python train.py --dataset="babble in 24 made-up languages, each with its own sounds, syllables and stress or tones, from a formant synthesiser" --n_mels=64 --input="log_mel" --encoder_head_dim=48 --encoder_inner_norm=false --encoder_num_experts=8 --text_encoder_activation="squared_relu" --text_encoder_fused_qkv=true --text_encoder_positions="learned" --lr_schedule="linear" --weight_decay=0.2
Rows from expert 0 of block 9 of the audio encoder, named by matrix and row number. Rows with one number belong to one neuron. Each number is 128 + 24 x the weight over its row's rms, rounded and kept within 0 to 255. All counts start at 0. Numbers have three digits each. After the name is the row's rms in percent of the matrix's.
# up: expert up (encoder.blocks.9.mlp.up, 8x160x160), inputs 0-79
# down: expert down (encoder.blocks.9.mlp.down, 8x160x160, transposed), outputs 0-79
up.0 113:110106097123139133127096109116085075098149094083185111125125138151105116155104084122129186145141160141104144169095138101145148127134148128133149105155100122135147126155142145155148127070123151154136153100105131123142162154051102141138129164
up.1 110:111138108133160106145121136148112121163127161104145121135131117118094143146133118177151092153132127057100100156130114145097115137148140100158122127127126167148174119135119101152141179089164105078156101142129123153107150161117074137079092094
up.2 106:108143123094099115123108112147114057112159132113141106161112134132064129145110072146136130142156173084119122162123122160156118130144149121138164085142123182149153113113111127151132143135158113092178130098115091138132157120073071149115100124
up.3 121:128110075126140174096095086147132086103130087079137119100091117151148119126112086118149154167123141155106123164098131125137154113147153136143141106107153103122148126108165134168146129099087079145120154099135088111141151161116123133147139178
up.4 091:129153136130093161097130182122127148174123094126129112113104102125141142103142142140085158124153160111125100135127151133137155104128178124148154140146162123120157094089155146145102128122086107125130096128127166103089119154117105166128132133
up.5 084:126163133099150101090140148133106121130133112133129119094115116113113141084170150122119141135123103128127135146104094167136193107116140123131123109132116155121146123132138109146115134087118118095119155075152098166064126129119121184078138150
up.6 108:097159078126130102118138129141129139152124144081078111148116129144126130109147134136134116127132128127088086132081127117076108081113110120139123091164146167173143114147153103132134168168176091130150167151121084149090144144099070120137078128
up.7 104:102167128134105123090128127117099127150158126129127155143130130103112126086100155133147126126112123092139117132115163172167091117110136160171125132124103167129144081139083132110109144096109152089154104149098157127113137098112144155085129088
up.8 087:146184122143100166142128176139091148176114114131177130112090161135114121128114113166091111130147117131112068126108142104157097121137179128141125147118147141166159091107107151108117142150095129117146106141150159115107161112127109147100135086
up.9 101:135162138037127083090153086137100087115151141130102116120110106111139133136148132152108135178100101107095122169105090145138157090084142148113129118128127132125158128105105134138138151127121156128102141108132102148111152116094106153055123117
up.10 103:155143074129143161168129102123092165127143152071179134176137128129079122126151098145139116136167130125093130162133108155127147088107134111133154130092120152130145129107128133155161149101143120081153134090135150150134144129126115135126128132
up.11 108:132151068118174116123161064136121134120121118096099139126136135165125091102156125132173133160133135120120126101127127129112136087114108175137127098096123157157129141119128101198147161112120105152160152148120120150107136138149130108156126111
up.12 104:111169113120152084138114135149125128151104155107156110120100127128096091139143133149144141154075099105091124147102122135078119091129139124130099114114168134186114115121102092127161165086141139117163142151157119166101144091130118150122103122
up.13 111:100136119103100129133105139137116118135150149116094121150134152133086143156081095154126102138169181091098103179128127135148102146160134136123143099149112170164137107122095126142120154179158137114159119098115095132109157139123040141102080139
up.14 102:110169099089142117138109133153130135172124108124163127133081111127132110141149138140124148157122150124113128140139110107099103135142120133128096104124162155183145121127138095095139138097146131125147121113133080165073136108112133149087109065
up.15 088:148182142092098100086129118146094089122129160151124114112098084097128150137159119113090120157093120080101122148128132155138155105101109122128140121169149116121170093128118097131144150109135146116100134133122071166096129099118120147087144132
up.16 107:125147133150097146120106151119139129122103147111094136135117133130108127080052124121129139116144112114125145128087129151104103130115141126199140117136123155133167080122134124146150134111163156094192130116119146129103150103133124155133126127
up.17 087:120072143076106121104084113110154116168142134111096096149123132153148132150104117168141132108163128144138124126133106170130130156175124124101148155136140115146120152138116118133117140132146126147113097103113151090110168157113112111128095101
up.18 097:111121083061153118102114095140116101129127117064114079103122141152158126152148073131156137169136140142083110140120111121112165124141132155093136086132106132147122142122142091178137172097133080132133131090129086168142166188124120138145116138
up.19 106:125116075160132178124105078148152088112147120072146116119112075150142138133155133138150142165118125149105122148085102154123120118128130125148144104111164142124163152081162128157132158095110083137122159123100078119121137127085114121132113146
up.20 107:102131125092114151091091104164161116124160140104139094118099138119105123111125079151135145137124127146116128149106144140146132142138151136150176090139102166146118110111130082157097164122169104100139130090107076132122137107112120198107098113
up.21 098:120148130129129100116129143148165127135152185121134120152115114115087138114122097142131088148126163138107122099140115123115146123143118116124139101152116158180112115113158079156145171118193111114143133132144084126106141119134082152119090097
up.22 106:118137103090153162133110099138115153135156138090159153174148116137104185153164083122142096141175150120141118148111120113157132176161123091109151134113122113134170148131143127109141144111152110121129102094122126167143168157097082129091107124
up.23 098:126138117080132128131150094117096097130116134097143109116096091105121152134150103128141144195128136116093105194103106149120151118089163117151132104136127125138164151089159125150153141088137132113143139115156118111122140130078135157060139158
up.24 126:126139146128135149116116120171165103208127142142103082135152168129106198109098159133141120119147123086088123133128128113143111134185150099131134103135093145131140139148113106116106126163157120075147139169116090135113136107143111136075124119
up.25 107:130132154115128094140146136140115122108118178131090139161126122112084114091158133138111111141117161127119133092118147140123098126127126108158094131096128137126120108149097098200128148126122115107111102157141076141121104111140114173134139144
up.26 108:154111135087172132139103116110114128137157144122162136125150145111084166150160070152128108152161128074097124132134139122153145115148112089084167145164136131140160145129110112123135132098154116080115119098132150141141151162103100153097131108
up.27 126:107147112120113099126133142131106119167137135130137134116141115103083146126136107166133121159166164075111094163152102138141126116132114126139142127146098168159171104109153115148122168102123156091152110131094112110126171149147094141089083096
up.28 103:096116120121172124122130105113095141145115119117121114161156090104053153144164104131151136147104099044142143146130096100139111110134127095143116140157119161172138177112141157147138132120170120131150143119123169084153120142103130099132091121
up.29 099:085156089104110116137126113197154138142135156098125113138121138140115102151141092153134132141135151103121101171100133143158099107090120136144109080124111165141166101123128086154147174122174120080172144163130087157111154123138109136113077117
up.30 109:111105108101165108134134110140119145133129114096175148127137083140098129141188074163156098185120123042142112160137100120125128099143135141136127169134131159144144161100126120119140137114135100123135138116112130114105158143141120126110109109
up.31 086:107172132095100123142111139126120125186122119143127087124086153142115130131093131163112168122084154124101092143111175141167120138161160169149134113142142123149109092110150107103103127116088108130123095139151150140128154119087114133094120094
up.32 095:138134144102109141109135164127134159190120099137115118123101132144117123107149117146100163143145149108118101129121157121131140111123146152132189142168150120130135111115183115132114136159100106124139113108124158111086135133099094133118123114
up.33 102:128145068156153156116108089163099136132162107090180159171156073157124105124154097129145139150158135131141152120111107115156117100116096168190153121092129158133168131089142137151136141092131119130149141117124117137138151112118124127156120117
up.115 092:085145108093127099114093083145118126172155115107183117109112117120086159139134127159131156139131131079082091130123138149138121092163160119125099101113148150164128139164129102125107147082140117115107145106116142149069147119099115157069092110
up.116 098:066117116109140154116137114109099127138167120104170145166146062111124155125146096131152147135145131087131149136105112121162102113138125125146150115140112161129151122091140131156149127138161151111160146109111166070141135150111120117144087118
up.117 112:106162098115137085142098125134116136171102135109154103137098151135108088125144148150140156132088114102080112136107139120085115093135141139117087095109157132190118137154099109108150152091130119115133141150133092155075132095120109151096111090
up.118 082:111181151108109109064122155168145103145146134142123130107121130089139143125167173123086132136105104111104116139099148127146146060140132124134119112162153124115131119106120109134135163115156099090111144153146055182079100068106131129077134108
up.119 087:098159158109110130125142136161116128143101132125153127165106113125094092137114117162124122174104098115118127140122125126111099132114109117149082132125149151171142144108096106098128143147139160099122129139082149138109150095104136168128091103
up.120 104:103160104093154095129100117164113153181118119137149130135102128136109105145159154140117130124094145107081114135140140124127102140157145140151098092113135142194132122138130097115137157078110109133136128131125087148097142100134109150101109073
up.121 090:127139142054118114059096106188108111151154116140122132146111078103141161137155117112103152201098147095132124140135111120146162111128121136127159137162118118115142113126166089115143137100104144133101124108098102143135135097128139153126132113
up.122 104:090170090131135093135117119120123144156119150100139091117111142138100101126140128166144161123084114112077096127111132156094096086141156105134092095108147138167113126143104091119162186086133123107145154171135132155096132123117102130103106115
up.123 098:126133129118123160117112099153171083143109103117130092085107140129122154133104118121158151140135113155095110167100122117130139157164185121121119105109123132139140151127139123129108112120117071127124148106136050124098136134143105145092133159
up.124 090:107156109135153092144139133154150137132103168103143122136124141142134100147178145160130129154099144118118133136112130106120116105102142104122094114122153162149138087123146129151158169095133118102178110140150093167105131094107104132124121118
up.125 102:103081127091119142099128090091078093136119148145100132170119119145137128170130104156146153156149124135139143102117103150137094169151137119099124170117125115130179116140121137123141126145117150152116100119134168082145127138090139119130110118
up.126 102:099167096107148095136132132153138136162103143111142098121103140140073090124157129142139149146101113092083111132105119129066126087122133130139110112114162136180120107121101083118162165097139133108155157161133121144098137089122105146115106115
up.127 113:110154110121119139092143114144112099135174158074137148165108133121130140121130111156149121208112144108141125127116108157105121133112104126112136146081089161113157108145092095140122140135114134127116094121065130162115128092127134145106110082
up.128 102:112094117106140169095113087091072119117148132138107136157138125140133157144140093137148151151135125098146152116108102145146119156124144112119123143129101101143178130154112124140123122135126152139124105110102181048138101128101124117115111112
up.129 108:065155137071091165100103112152132105119166129128123117141083109154176113157120076121127160166110141163129135133111155166183110148137150156154145116107131123109140082118178098130147147095081155151108118123169105112159139110128133152120132120
up.130 101:159159094122125134146124143136123173134143158074138171188152124135089122135149083138141099158144120102116141134117142110130138116117117140146134126097113170129159122099131112150147141121169126087164097106138138134148190138141132139128126125
up.131 098:124091130087134168085122093093119117154141136129130137176127094127122146135131126151154152185119133124126134104116108161163127154154137115120144158121129120126159156132123129145124102121110139150115096092074163081125135150095141137140115121
up.132 089:121181143086090119109107086184093121150177152150154148094116090094118123167119129126106140146109112072085116162112113145151156104115131157116150108145139122128151124098116111120136148132117146117128142122128098179125136097111119156119139130
up.133 092:078147113111079155110095133149129102149157113132156080158087097125148144125101080121117171168132180139102128153108147130124125131142160155174142096140118143120147070083173137139135140106130157112157116130150143123109158153079101160121092150
up.134 115:101153150147117107098133157114116115151137103130122095138161141126136179095094131124142139093157158083144109119133152149171107115152162167166162072142069161119093110143109100119083129165153145129174133140111113108128104124125123156103131103
up.135 084:151167153121083164115116134124125117182108128144108118111112131148154150101124154160114110151138132156101095110138141168140142135103148102142117157153146111100137067100187145111120131144147114137151074107146159132097148115107104105130128085
up.136 094:070131116095098155117109134121141111138129121149085113171151140163135137145112080161145115131147153141124130107109140180142112162135106117146140128136127143136090099133158100122138176103170122142150064109109120138132177143143132103116109093
up.137 105:113157094093111123114109113144117095116162163106136142178116120088090165135122117155131134165125168089129125165105138171168130148142121133148145152164108172141161077149113111159123153085133146081131104111106104121128147118101121143092081113
up.138 111:122142118130137118107117129149150114156142147130122123132116123133110119098141130152135127161114147100116125166121126106110134111143112085173093134137156184157151108079146115148150168117175123112173095162136091145104169115126093132122088107
up.139 114:141143145109107148118137172127137164172136094123129130125106112140137140091139125140090128135142141099110108130118144122149152099132168137139177155143148123108144100124185105117101131141100101131145105101127161119075138134109121166118140108
up.140 106:136123086111147109117123131150091130137163140132141150174154119133109132121145149142132140117148128066144122104163132111119151105112096157117138130099112142146152120146104110142135154139135116139150122137061154182122134120147117112171104119
up.141 100:144129113135149089122164129110126130146094113127097087167128104141106146103160142133156116128131157098100110116158100096078140118135111132101124133153125150174123134082132109132158149174185106141150133128133134126116125206149081108132125123
up.142 090:131124116126159175179107098109135150124136147092197101137118151110084153133166108141119124133160136122111130145141111145146154114121138085113121112096139135134144152114159146129156132090127129071154144085167125118139127146083135139102120131
up.143 090:105169131112149087144159150154132143132081169079120096128098116145107115103168146136114150160085129132105104143089133115090132082091116133139101107107148154150135097125128104147124154109136106133137137149144088161118128087126089156114123121
up.144 081:127185162084108115116110103145133107148139127124114079116089089128155109134124162142100145166130116129158115115138137183145172141147158143130133145133136104094154086106139141128129172113092125110102099127138117150104136136104143144115160140
up.145 088:106160118106150106142129130160118136166113151131136115132121158133097109143143148164133150143081136125069131126106136147123107137134121128145078105125141145161131113147125113138159175061117115117156115134122101162126155106147119134101109091
up.146 096:103160108095148089142121120138136130155108146096136096131109149144080100123164135169135160126091118128070115142105128136099111082119133101142105095110151132169113136129115094121148171077139123123141147169131112142075133112119091160087097109
up.147 103:085148102097160109114126105150130159151122108151114114143113126152110129101159136119130141145114114109096116153135138104137112106123136091145123107146156167151102120103121099118135154121166111114171126109123080163081160125097085143066112115
up.148 107:109193091100097135126126144140121110138124153148108127152118125120120102136071118149106111117121161115123069151133134096148082127116144152139141119140096159172146100112119145098138154161130133101159122150156091121100166148152122144096129096
up.149 104:117107121121111141115111104135149084132141128103115111090085115146150121149118110124165110149138110145081114174098115146114149158171187139119124086108141132140150133109161148144121145101098078121117146082158099159132144164129107160074123141
up.150 092:148139120082118118070120108154086104163137119134160124125106076103142190124200139120096157190119178124106121148162122094137150112128142115110134139151132127138153122107174096146141110099116132120113116143124104134132133105118127134127125131
up.151 094:154148146139106143106129177102135159171125090139112121139104120130142139074138149148087126123156143099115113154153157151106142110121165127138157144137152110113158113082169130124125120131106101105130093135124163117079125154119090162133135113
up.152 109:103137152155116122128140148150139111169121133153104097132140169106128184108086128132125131130161140104136111158136133100119093142169159089130121100136088152139121128130141130118107111155156156103143121139110111133132133140146095160053140129
up.153 097:099160130121133122077100103168127123137124106120108128116121112140109128111137139124133102133122098137043089139107146120124117112119140133161141111149153169135129120120167147126120153143129092129165147100096134168092146112070059123115077137
up.154 107:101172103086135099125119114124111142179115135134156109128094157130096119142121130140130149134117126099064100112107142140121098112151149164140086094123133139200111131155122108107147169082115105116114121136133122127117152110136101151088109080
up.155 112:122099116142145155107137102102112132137107115135104147129137108133113145135135100132145180115144112118132144105096079113155105160135105108129127172125121125150183145147134136152149125154160135144132121100117198056149109151116111104150111135
up.156 089:164145148143110147075112156143138145152149114140122130140109126119142149090148121153097094134158137127112081146140155112141134091117167136146165137119132151127173104136162119124113122141105108122124091134081161113090116124105113161134138114
up.157 092:109176135134134104132151133140082114101140146082094132198147104111124107134155128128107087159111140109156148130125129184104109126105128118127102141110104153103143055113085132186151163109117128114120114162139131179150093104128140133114129092
up.158 089:105066125089127120105142116101111106171130119119074136178136119130117120151127132140139151155138139103138132099113089174146096175160122110115152164123129121139154156163089144152118119158128134152105122125089188086092123125103116115128106116
up.159 099:144200142083119094093138115132107085122144175139122116103118122101118161113162141145112105137090099093097131136112111141146142077101132123116139106151128127138122131129104107133133124144131141091100138125130081166101127079102123165061138102
down.0 107:144107119136134094115120113113121079099152126088142112141142156167148096150118129116141165109137097127139121158146159161147169117124130138111163118170100134064120106126121148150130131143129148142155146131112144140186106153072130126117111146
down.1 065:100129082137101154133137109126139152137121109148108160144211117134134141110130146174123118131099113161148070130157092159160108089106118115114126127151145150102095084102118134095138102129092152128152124143183102110148143142121145093128108103
down.2 086:135107074151107121112153119145181172168127135115097139129152140121108130101174115171122130105148132135111129085133106152139140076138101149127105129099156147153151123145087090140152164118135109068110155171150103151079164161157106121148116117
down.3 125:109080134121099108110103108119112055103140112123107100108136108172157104151122122100153173131156112162113124140109143133135152136143158151154154095167130128102102143116142142151111127146139113166122155126115124141157115139084102114128087176
down.4 106:132125154123134154144118149133186151154120103116114116088112144193134126149124113115098141097120118159114126100113130126136128137168157084119103119105189095128119134119140133082132142160154076165101110106172116148144102154117093100162146158
down.5 079:139098161170089180167153120100103145140141146147115181145170137083127158145142110149117130127166157116140141121118125138133074127132128105148120143106124088128120123093102174117124105177129141115104093147156184095174073146171151113139099120
down.6 098:117164116145099165156121117137148179098162133142143131129140113084129168102113130141121126143137148116123144143112148152147059121135128159149134122079128159120124111091119119104123138096107162072106092124177141125130126113150121167141142090
down.7 100:106118143095100156132129084119133113127088110136097101136068159124114105164114114135154139139164113130106160106118114131119103144161163152141084105111138120173131159143140114144134161128119104156147169115145111082109114130115121141147106107
down.8 098:100156136107144131133132155135141170130102064120108108156102115165136110171125100102076132118111133146112114113129137106121130132192138132099106115111170119166106147141131119084153120125157092153094147084164127102142104142108108087168148144
down.9 099:120094169140140144131104107090114088175142117136141130150165108112138158142146116131128110136145151149159128102151123155134084162147165107114109142135106097097110133112130141084084105133145172131069110150111207111166078154150131135132120128
down.10 105:123099157118139150115093086082123095111155105119141158127151111128159130145123154085140124099114121154142150124152134168137166163104133176122169129145097119103114137095119167129120120144100126143143163115131119137162104128086173123159146131
down.11 127:103117100148093139117062086130120085095154123130148130116140086140132140148143103103126152134126114166091112151107135132146144098137149133171125119123131131112132148106189182162135124113081121151121158140140109119141120116081096116152100168
down.12 128:096165114123122150135132153128137177166117068169111120146094152124098170141090098162090149121142157131106092115093141135155083123154146134125099098110136154154101119154137087097128132150126129115154113112156128143104134117129070138114118095
down.13 078:114085082135137117121108131149154143109129132110119134114157127127114123139167132175120136111120121170121163103130117155129139123133106102114132126115154148146120117135123093125133119091122114112068120152188091197114142139131123116193125135
down.14 087:095160125125094115151116130155163151184106085135143129138131129153141121120111108120107147133145112135093125153118155117132088124151158143125102094124167123146136112122148125083136097140098113126150142142126162115134166142111084102143087116
down.15 077:100103170130145143147116114109117132160114135141117117152156162115101116152135130136138099112181136132134124099129133137116086140114156101160081129119100112125108122120098172109105135127138158136086112161128194083136116159126137129120117145
down.16 080:149114151148121156129162111133111131097090168099141130155119136108135118159140108130163108172129088142139152136122119122093090144109150153144129124101108115180136137141099093157119149131136095137107152126134128113149095120136145110158136089
down.17 097:122153116148128172158161143132150105130109102132152131131150137136141140147121100132133137104119152114133090126123155083153087105136128051116163151178172122117145117149134123074161053119107172142151094154127136121118124150106105137119132118
down.18 089:154089123159116129145109095103143062057132160140102108114138109150163132154119123122146161127149144167090119127139151141108116111150126107153137106139163158095108119099162128158122105129107125161106124153128106138155105133119094087141084160
down.19 102:123091129137093101116121106105096058109156133126120112118144087158157145145144123120143168151122146155142132137124135157142154127155157165166140079141129159095118151073153156170094126133117087154098149117102124144128123123104116108138099152
down.20 085:140135066127137119144177140140143182125125120109127165115108091107119141087180125138137145156146111090089135124124127149148174110111124152153134124121149143128148141121135150167154156082125070068141133130144102164075156140141148140134144114
down.21 100:104120117130159149106104159130177182126174110138102124115133116083080150097161145158098147121130131140127147110140141133177129083143119135140156115110131163134093151105115090091127145125144112065121111115164093116084121097163120161129122135
down.22 093:128137118114101136114133123113084087117119083154187134098108094128146094120113114084148152127112122131146140141134145110150145128107134155120187102152120102122143116104205143146134089105090162155141145104116175102150118144109159140154155125
down.23 081:112080150136106147114091108085087118159143122113133143173150101118134142154153136124123124116177149185152153111153143166168107151138131152119122135141119140114137122109131150117086108145128117146105128111129156149164099124110113105148084108
down.24 116:176102122127199142123094097125127134125139127113099102091122135103127150104178176102143135155143132093121122137139122111123150080098128147166128120119081119146165170103119148174111154114151107104108128114133067114122123100153158132148129144
down.25 129:122154137143129127154123123145110157146127131167115138143121121084087161115103122134094143106134176079100103141104149097128060128112127084140104118113134144139115124109120137140126100173122163113138091171140093142145086117160096152104123127
down.26 097:149112117128116121133152126122102160136166113122167161128159108089146122101130130088146084123115110131148131142140134151138156120097102152129155132119111094097131116097139151144132128112077151108122162099125155114153128127134198137152184131
down.27 074:124100129099145105159181150160134154133151106083126158100157149116103164120115101186138144107167150103147076152110129144148122114117148107113139117138119129105135128153097116156131143158154125097114099145156123204100158132151124144128121147
down.28 087:082123074097156163135100091159104102144114105139149123125111109125132134144146121106146114144094164135141128108114120083149106138129101104129135154149126104126143165124177107123135126105142125131117116110124114101124144104147121103160157137
down.29 068:120087144113132135154136146113124191149139108131129150125144120097101161093155132166131135151098097083090133136173129124140094114130123089134080098094118147130113130104121146107115093093099120081128107121161160089085098134151137171133158128
down.30 087:109105089088144131112116080132122135142139130166083194106168096078117145145145131144128097137121145110139135114146120115143107139099111136144112135120125125127163174140125116134096128113135148116124129122093120087136119109154157134120145114
down.31 096:124136135121149146175154135101153171149090099108105108115098138166136151174121109141117133108139117120094117128138126132103121141189125092106078108104153140161111123155136131098153143111155110138135098101170117096125101136114095071135117140
down.32 108:124133138141141141153119147120162168159095088106121131095128154167137153139128116128107135104156138138107107098131136117125132128185143087121104136110189116142123127143114127085117139123147090153094102096165126149127122154112090097171150148
down.33 097:087108106141124095100127121090147105130150094130151129113107111142117152132142124099130156104128119127101118181111102145149162138123120136144127117180141131133140142114143150144149150093089131148179163139100124107120142164073100104127096136
down.115 080:136156132151129158151132173114149203122122112150106148116138159120102151134118152149100134099136099113129098116125135108132096101121126109137120108121156120125128121159125108066164111176113132108157097137135132094114111158103129145140171111
down.116 077:120130109085145104110110126123101123102130081130148119133095109134145133133182101107113137138126157133112107142127132088109124118099091103142122152169153158145145149154154105128137115066124156159142136124091135093090131143110105074121103136
down.117 124:072178122132101133152119148135137153151104109150102140151120154142093151163102110139098156099110137135102106116092151123134070156169130139146088113106139146149114119140117112092135127147134142131138125139149139129113119152146078132123127099
down.118 078:127100146110151147157082136113151179171134121135098139135148153152124145158119134135119126113155139129123146086118107112113078139123134083133068135086124088147106139106102151085123140130137143148124118129173159067121118138143120124133145132
down.119 077:111161111128101142095103152139178155129123087137126109143121171145099144151099102125107155105140144115115119125138128091149088121161111109100123104133176159183120120163114097068146113124122102140143111114145095161109109142123121137170119107
down.120 107:067159118121069115166137152123158156126110124156108147158125157140103129160098071138095141108121116139106110106099144124146082150164116145130086120098136138147141106165132120091168113163127145138157131138139133122116124133136089116141102093
down.121 087:108072169138100099133111120103111134170093127124078110110127172153101132131133132173126130113152118130112095143133121156113093155130134092124088112129100132137136099140111122100102153136112141154120122175121146104144114160130097138101086138
down.122 124:082175115118114130141138168139138173156115095162106149151117149133099143146101107162112168116128146129104110130108135128145074134144118132117082096082140135148116111145106092098141143164126157104151125139146114136106135136137111144127148104
down.123 101:146094146123140101118079090109081094093140144140100107078119105104151095131142148077157138120119133135112161132147139135105155119145156159142149112128113108103139153092109134181121120138113106152112150141121084157162104126164144133169120178
down.124 089:092157094129105118143149145107120171161143067145138143139118146127093173098140109189064130136118162109101090130120126133148082099161129130095099111106141151154123130128086107085128102154100100093109104163137147141105118131145086153106110121
down.125 108:097146133145137145110144127127150115141110083145159148113102120126144140110103097107122153127123126120149129138087109062162106139119092085136134142176158108150150120163175109094137089105117159173126124102100137109092143134111120123142128126
down.126 121:097167132096119139129126157142131155166121068174110126138128141134074164145100098158074150105133162134105103123097141128163078125139134133132109108109142149154102130151131083084133124157108131114147115136156101118114132132135097145092138108
down.127 124:101108131101142106112126120104131127126121102123078117154099163135083113125130113167141140120147143120124118103137095113121119139150085133104121128164113178180110153171091069104109177117141123126123113149090124099081118144132109142134077096
down.128 113:113148120137143140113140138129127125129089091144178146136116117125129123114127091129141128142109141111149130121110117074130105148111078096130130148176160114151139146171170098112115082105127144165119124115092130122099129161101131125148117113
down.129 116:145076140144155112104113110095114091152131087143112109114124150152123180137123131162148128111175119128120101156126101095116122154129102107110126156185130137156130144181125124122108130120155106179155137115079127123096141131088103081098080142
down.130 113:132111128123150131113113105114112078083127117105175110128097113140155108148130158099142126110067095161130147163101135158111150151075110148123168159149133085131134138118159163136167139107074122155132167128101077112130117096083164099137160129
down.131 111:095145096125133132116137152112148120154099096141152144140113137139145119140120105130138150114137146101158121119110126087138088146135085099121126144176168099138135125176160085070132082117114140159124118133122143118100125169120109135139135108
down.132 090:127089155139154121123119124105109150184114116120090142134163173114102126128142157154149129113149133140139105124136133144132073121109163080123093116143111120129136129158097102098093140134121144136101116179117152066117137123137152140083135124
down.133 061:092068148152162153101140157090167143155138074095131091159102139158137153163173148147111155082146112110136139106150100135162131128137116082143122155139124145101157112138148159089122144147158128147147113085136115115138084130065095087105089133
down.134 111:175108113151160097128116115116130149166114147154103121109117151128086159097144176153105094121154143140115085133180089098071129099111109105117100165142115137171132142151115123115097157105132105137139125139109111108108126129132128111112113095
down.135 094:112123133114127130142146129135166123151114094142126128121089138177169131167148110142079128136148115147115119134132117117141120137130109074106106143116178116094104102137151127092173143131152114167130106069161101121086116107104099069138141164
down.136 107:114163136125102148116166110112150122121129076137129123143081122135144164104113126166108107135153099133147135158113101113134104105088094089119117162180144135093155098145150130120139156125128137128142127101111156146085125113106099132096096090
down.137 067:120115116092113139160145140153134166175095102127117167121127130122084134156144114162121165150140109104111093084141139134167125104159165107133113095114133163105153146143129125123163183108101150081124106097153139093113118128145126138099104128
down.138 085:098118097158111139123131138128144151146146157128126141143144144139080119116170110169111133135133171159133092104131130159140131074169144164093120098101134184167117125118111134094115108134123090087095110177181085130122144115161117137145134106
down.139 134:129121158124132134129119165124176159153114101102120119111098134178147138157134107145099133109154134140111111096140125122120134132188133087105110130118180109133107127132124095086127145125149084146096094084156129136136118156109086109146133155
down.140 099:137153150154110113142118117109128137092168145113137134132139129110110101128068130143139106131078104150076109167114122153095113097127137106111147155114128103119110126077108169138128118120095148095113148143160171113170112135113135136107124138
down.141 086:144116123121138171137086124127138099098089124155124095075115110128100140127122113087144095106091111123105122113117153073144098137145115113127154143125138109154159173111158127159155134110137142165141110130141122086134115143152118140157150133
down.142 085:116121146146135145133113128090097109140168130140149166147143114115163151142115164112126116089116149141160138129150154167172154140132111157124143151121117139101123123121125162104112093155085149135125148129123162144159102149145170111132165106
down.143 109:096170137126104138132128158168148167165144102162123118146119145099084188132120088156050148123126188125116104148090145113149058113153154110138111108094158149148096114120123113093120117140122140113119107119137124148121116108157084136097125111
down.144 092:116088161128131139149133134107163156156122097174099142077129163167125169118140142157143159089161118162102111133129102122141109157134100068137089150125180128140115123143149131083119103117148128156141124100126119106091128120100100098137122131
down.145 100:075137121118093110163155146135150143151096103168094155144119141131099151153097106158080145126111145131097111114106134138146092141127117122121062113109142126134128117151110121088156142171123155110161128132133121127112127141138091125102100126
down.146 108:081175119109113123141130168136127171159124108173084149141147137122090164146100098168087130107107162138114107115094139119164054128138130129141085101092138138155083114131103095075132126162116153127155112145150105150116115119134107132131135104
down.147 075:120176111131077146142173117153109150138150083106153120142123125120126156145147106139115118114139151132134117103112166141119081110151143145126125091110110128144141122127138150114120152169120089072110115171140132147144113134155085109158103094
down.148 099:100131136100075105149123148119165176119140128119147101146099136125116107156127094135074151116142141127110133115157150122131130158185174159115116097074133151145112141122142156120139149122129114127123105134167141141128105132150130130133101116
down.149 105:112125142124094122099088097106084071096169146154116109102146083126160115148131143089124142138132156154117134137118149125110146143134167171127143108107103134105089141091123155157088104148103114158086137133126099149160096129155131142153104170
down.150 085:129114150126124145148114111138146157168093096130095094137130181145136154157099118131125106134144112117090115152147129122109086144129170087136107121117127091132139102139152122099101146129136133182121111132147161087187150139126121088132120143
down.151 107:137118165129140142138118151133159159129118089109125122109123131189146138150130095131103129108145125144105104099117144120139144137169159080105122129109196103125110121141135119085130143137152089163102107094181124139125126155101092093167140160
down.152 096:183121142130176116133097135102094124119144133133110108102127121081125139111134185113110123133120107073095123162175144107122150075112145110145135139128095122116169162120117176173129109133117117110150124127111123135142135113163159140138142145
down.153 116:131167105135119150157148124108108167119172150092132092167133103098159153133131140146102121138143168158146164115146143139118095116136152132119138099096125139108118098080108136125103104116147160070078100124194112169150102102150140136153143094
down.154 118:062164115117103112170130150111141179128070116151099138152135155134099111147098112121117148110114116133089130126085127124116083140146115138147070115102136127149138120152107118114168140148130147119164132143132124125123122158135096123128119118
down.155 113:130144103133147164116128139120116106137086093144178134122131123133138128116126119106171129134099139122124137099110109077138102120095089117124142141161127078135150145161153089117155103121135136183137126137108144088127127162117123116145136113
down.156 106:111148145127102161132120144136143149126123092125101133124113136163171137173104118131059117102146145146124125096126133126158100139183161137098122125086168114128111124139112138073118140165147093138085109108180128141120081132126103092164151133
down.157 108:147106160119141143123077064150130154166094090179097126072127158102065149111112144149149155113152138105091130107106114106120108120103133123144093138120112100160125157147111097134109152145119124155141167122137095099105118085120150131162116135
down.158 098:114167098131154161127158132115138111136100106130179132115096154138142146133129096118145139108116122123158112122129141088160111116112113101140164134184175124149151121175158106087132085111137151139129099138116133094105136155108100144133122116
down.159 097:135094137144134140137113103124123150184110139122142120166166167125127150132139104153132074131156162129161116102154104136105104161144134112125094158106108080138132129142102125086097138140140173136085094144153203093158109146164141095136108128